config.yaml
model: "image classifier"
train_examples: 245000
image_size: 32
horizontal_flip: false
num_classes: 2
depths: [4, 4, 4, 4]
widths: [64, 96, 144, 208]
residual_scale: 0.1
init: "trunc_normal_002"
beta1: 0.95
batch_size: 128
epochs: 10.3
weight_decay: 0.1
Rows from block 11 of a small image classifier, named by matrix and row number. Rows with one number belong to one channel. Each number is 200 + 30 x the weight over its row's rms, rounded and kept within 0 to 999. All counts start at 0.
After each channel's rows are labels from the 100 images, of 14976, where the channel reaches its highest value: "top examples" is what is common among them; "lies over" is the class under the peak. Only what is clearly more common there than usual is listed. The data: simulated grey scan slices of phantoms with and without marks. In brackets: how many of the 100.
# convs0: first 3x3 conv (model.blocks.11.convs.0.weight, 144x144x3x3, standardized in use, each kernel summed), inputs 58-86
# convs1: second 3x3 conv (model.blocks.11.convs.1.weight, 144x144x3x3, standardized in use, transposed, each kernel summed), outputs 58-86

convs0.5,138,199,209,156,221,216,182,123,230,156,238,199,173,229,189,223,179,178,231,170,236,197,157,243,232,220,140,131,172
convs1.5,150,184,237,199,166,198,266,244,262,230,166,190,195,178,256,157,206,197,197,205,230,181,210,198,210,229,222,215,201
top examples: bright spot (45)
lies over: organ (50); lung or cavity (32)

convs0.95,169,192,217,166,211,192,158,200,180,177,229,236,169,226,184,225,148,166,205,197,225,210,129,241,202,220,101,198,137
convs1.95,165,210,252,218,173,181,247,230,239,209,143,224,215,184,228,202,222,175,199,204,213,161,217,194,179,172,174,180,188
top examples: bright spot (39); dark spot (39)
lies over: lung or cavity (27)

convs0.27,163,204,253,164,209,212,231,177,162,199,222,204,224,250,238,184,210,191,253,165,231,156,239,272,199,185,125,197,149
convs1.27,228,224,202,193,158,169,250,171,214,214,187,234,159,188,175,177,179,168,230,239,216,161,229,210,194,207,222,162,171
top examples: side: right half (68); bright spot (61)
lies over: soft tissue (43)

convs0.7,199,179,205,161,198,220,172,195,176,182,242,198,166,217,232,236,148,211,204,180,208,197,210,233,213,241,101,221,196
convs1.7,155,219,246,202,164,204,265,203,219,216,177,153,180,195,240,161,250,212,176,178,181,191,196,178,202,236,176,204,200
top examples: bright spot (58)
lies over: lung or cavity (30)

convs0.15,255,131,133,185,177,192,249,216,233,137,180,226,230,189,220,162,227,198,192,217,182,214,221,179,175,154,219,238,241
convs1.15,213,149,172,223,212,239,189,237,180,204,229,178,174,202,255,195,198,253,176,158,176,214,169,151,230,218,242,254,250
top examples: side: right half (83); bright spot (56); head (52)
lies over: organ (54); lung or cavity (29)

convs0.14,235,113,79,187,188,178,237,213,228,120,159,226,192,198,219,184,213,194,187,224,208,215,198,187,171,177,193,231,237
convs1.14,195,146,161,213,221,240,192,228,177,190,233,160,178,202,229,211,211,250,182,166,168,233,171,162,237,200,233,243,252
top examples: side: right half (67)
lies over: organ (48); lung or cavity (30)

convs0.116,232,126,103,178,197,166,217,204,210,129,140,244,165,174,237,203,191,210,177,215,239,242,194,175,149,189,175,223,231
convs1.116,201,170,178,206,226,241,203,218,181,191,229,162,199,206,228,230,215,249,184,176,156,244,175,161,234,181,220,238,244
top examples: side: right half (68); chest (56)
lies over: organ (49)

convs0.49,225,138,83,202,224,172,202,225,206,137,128,231,188,164,220,201,208,199,176,214,232,213,208,162,157,208,193,226,231
convs1.49,203,160,179,191,241,229,166,226,155,184,230,194,195,199,200,247,216,243,182,154,156,236,174,198,223,167,204,232,244
top examples: side: left half (88)
lies over: lung or cavity (35)

convs0.53,145,176,225,159,193,209,160,196,128,176,227,209,198,249,198,218,164,188,196,197,208,196,173,258,209,221,130,210,129
convs1.53,180,233,242,200,159,171,274,198,241,181,157,210,216,192,190,194,217,166,190,205,214,151,219,210,167,194,164,163,164
top examples: dark spot (53); limb (49)
lies over: organ (43)

convs0.127,247,117,89,194,193,163,230,215,222,138,156,219,200,187,220,182,215,202,199,226,219,210,201,190,149,174,206,231,250
convs1.127,210,157,171,203,227,239,180,229,167,184,228,163,179,204,231,222,215,250,176,155,169,233,172,160,231,185,226,239,251
top examples: side: left half (81)
lies over: lung or cavity (28)

convs0.120,168,194,235,156,221,191,181,165,190,162,216,209,131,210,172,237,189,181,178,182,229,198,152,224,218,249,124,173,155
convs1.120,224,201,260,169,182,157,251,191,253,178,147,199,226,193,193,204,200,160,191,240,239,174,211,212,170,191,169,169,177
top examples: bright spot (37); dark spot (36)
lies over: organ (42); lung or cavity (27)

convs0.31,176,235,239,135,206,176,222,175,187,164,196,237,147,193,212,232,185,174,178,190,253,185,207,235,221,244,129,176,139
convs1.31,136,176,228,178,174,168,190,197,229,197,186,207,188,168,178,191,195,158,245,212,231,186,229,219,186,213,211,154,163
top examples: bright spot (53)
lies over: soft tissue (47)

convs0.38,153,228,183,159,191,203,217,133,227,184,154,225,194,202,194,186,188,176,253,186,227,190,200,245,181,183,199,168,150
convs1.38,251,219,260,219,170,206,249,214,156,224,170,227,165,150,179,191,261,205,199,182,217,168,241,199,189,186,194,193,192
top examples: bright spot (49)
lies over: organ (37)

convs0.131,189,250,262,163,189,170,180,190,180,202,220,200,167,183,141,218,226,173,210,204,192,157,175,241,212,231,137,169,130
convs1.131,190,229,209,191,185,151,177,162,195,203,181,246,191,203,142,188,173,153,232,215,236,177,220,242,167,216,195,154,161
top examples: side: right half (67); bright spot (62)
lies over: organ (37)

convs0.42,229,137,116,163,213,193,219,191,226,115,164,231,175,185,236,205,189,206,179,185,233,259,208,177,196,189,166,216,238
convs1.42,219,168,171,210,240,235,211,224,188,203,229,166,197,207,234,229,209,245,184,185,155,241,167,160,240,183,213,236,244
top examples: side: right half (84); several spots (39)
lies over: organ (57)

convs0.44,165,203,233,179,190,167,153,174,183,200,214,214,175,220,168,218,178,171,224,180,237,173,152,231,197,229,131,180,116
convs1.44,201,233,246,210,164,162,247,206,212,200,149,231,202,189,186,189,192,153,233,211,234,151,232,224,173,193,195,169,168
top examples: dark spot (42)
lies over: organ (43); mark (26)

convs0.94,192,241,216,148,205,202,176,186,185,168,213,219,150,165,195,237,187,171,169,184,238,201,190,247,198,256,124,171,145
convs1.94,103,217,228,201,177,177,204,219,218,223,166,190,203,204,208,176,184,170,227,205,232,187,201,226,181,221,195,176,184
top examples: side: right half (73); bright spot (68)
lies over: lung or cavity (28)

convs0.66,190,202,239,180,205,170,193,184,210,184,214,215,148,215,135,221,188,167,186,192,213,185,145,236,212,228,124,173,156
convs1.66,218,231,257,191,184,153,201,158,234,191,137,214,224,185,153,207,211,156,215,235,233,190,227,226,159,193,149,162,167
top examples: side: right half (68); bright spot (41)
lies over: organ (46)

convs0.119,248,132,116,179,178,182,246,207,238,125,158,238,189,193,240,178,212,208,177,221,207,220,203,174,162,176,189,228,237
convs1.119,202,154,167,218,223,239,190,230,192,192,232,160,181,206,244,220,208,249,181,165,171,231,167,156,231,195,228,249,251
top examples: side: right half (75)
lies over: organ (45); lung or cavity (27)

convs0.129,157,220,216,163,242,191,181,183,180,174,211,232,172,219,221,227,155,158,246,155,236,186,238,278,121,242,143,186,156
convs1.129,236,247,236,215,157,178,255,184,248,234,172,217,166,186,173,169,169,186,217,216,208,154,202,229,202,223,230,188,188
top examples: bright spot (57); chest (51)
lies over: lung or cavity (30)

convs0.75,175,184,232,143,203,191,147,194,169,170,226,195,205,246,193,221,175,192,175,198,234,174,190,238,214,230,132,218,166
convs1.75,164,226,229,201,146,175,258,203,241,205,172,201,207,187,190,170,210,162,184,205,233,159,221,218,179,208,165,159,165
top examples: bright spot (65)
lies over: lung or cavity (43)

convs0.88,241,145,139,186,163,190,257,200,215,131,160,228,205,200,231,154,234,205,178,215,212,210,216,173,167,156,216,204,238
convs1.88,200,179,170,225,217,239,180,211,154,186,233,182,192,226,238,185,192,246,168,154,164,224,154,189,220,226,223,226,238
top examples: side: left half (92)
lies over: soft tissue (51)

convs0.37,185,192,171,139,258,175,230,194,176,155,202,216,182,218,222,219,168,202,246,200,250,214,225,227,160,214,126,154,193
convs1.37,237,205,226,199,187,199,235,194,196,219,190,185,132,169,179,205,202,225,234,203,193,190,193,172,207,194,250,209,212
top examples: bright spot (77); side: right half (76); belly (51)
lies over: organ (55)

convs0.82,251,118,114,184,175,173,251,213,226,121,162,226,209,198,233,174,217,207,174,221,197,206,202,168,161,169,206,232,234
convs1.82,207,147,164,228,214,239,178,236,182,188,233,167,177,203,247,204,208,248,184,163,180,224,172,154,235,203,237,248,252
top examples: side: right half (71)
lies over: organ (38); lung or cavity (29)

convs0.45,174,242,233,166,215,187,196,167,196,177,205,206,125,182,157,232,189,173,183,174,253,183,170,238,218,244,125,144,146
convs1.45,130,223,260,177,185,168,194,206,242,208,154,204,238,190,181,203,206,163,235,206,253,188,223,249,169,218,170,186,169
top examples: side: right half (67); dark spot (39)
lies over: organ (52)

convs0.143,254,148,147,196,152,201,251,212,201,139,162,219,215,203,223,150,242,202,175,213,196,188,217,169,171,148,229,219,248
convs1.143,190,177,184,217,232,242,190,215,151,187,239,180,195,230,241,197,200,245,153,139,163,211,154,184,215,216,217,226,237
top examples: side: left half (89)
lies over: organ (44)

convs0.121,238,138,128,179,167,182,260,202,227,133,169,235,212,204,225,173,227,198,194,203,214,197,209,200,167,165,217,213,230
convs1.121,206,168,175,203,212,240,197,226,170,196,233,189,171,213,237,188,184,254,166,155,163,211,162,169,225,216,245,242,244
top examples: side: left half (76); crack in bone (35)
lies over: soft tissue (44)

convs0.128,198,177,161,164,172,225,251,154,252,184,174,229,206,178,216,182,223,180,243,195,196,145,224,237,210,181,195,197,158
convs1.128,213,243,266,199,180,199,256,211,164,216,163,227,181,143,191,205,246,214,205,166,209,168,234,210,158,178,205,200,190
top examples: bright spot (53)
lies over: organ (40)

convs0.32,202,143,110,199,252,184,192,223,216,135,157,206,167,140,222,233,189,207,163,227,247,240,196,165,161,215,162,218,227
convs1.32,194,167,174,211,249,234,182,208,178,198,236,164,217,210,208,252,224,242,185,181,156,256,170,176,233,167,189,222,239
top examples: bright spot (37)
lies over: soft tissue (40)

convs0.67,221,118,126,178,211,177,231,210,217,116,167,214,192,153,243,198,211,217,190,207,234,242,206,164,170,187,180,214,242
convs1.67,234,159,169,194,236,232,198,206,182,181,236,169,190,217,214,232,201,247,182,183,146,253,163,169,232,183,223,219,238
top examples: side: right half (72); chest (53)
lies over: lung or cavity (33)

convs0.80,171,245,286,149,173,177,194,179,143,197,229,210,203,226,228,191,180,197,211,177,217,185,170,235,222,204,113,212,117
convs1.80,181,206,224,191,169,158,214,177,210,188,156,224,184,177,157,195,201,156,243,221,220,172,238,220,172,195,201,152,162
top examples: dark spot (52)
lies over: organ (43)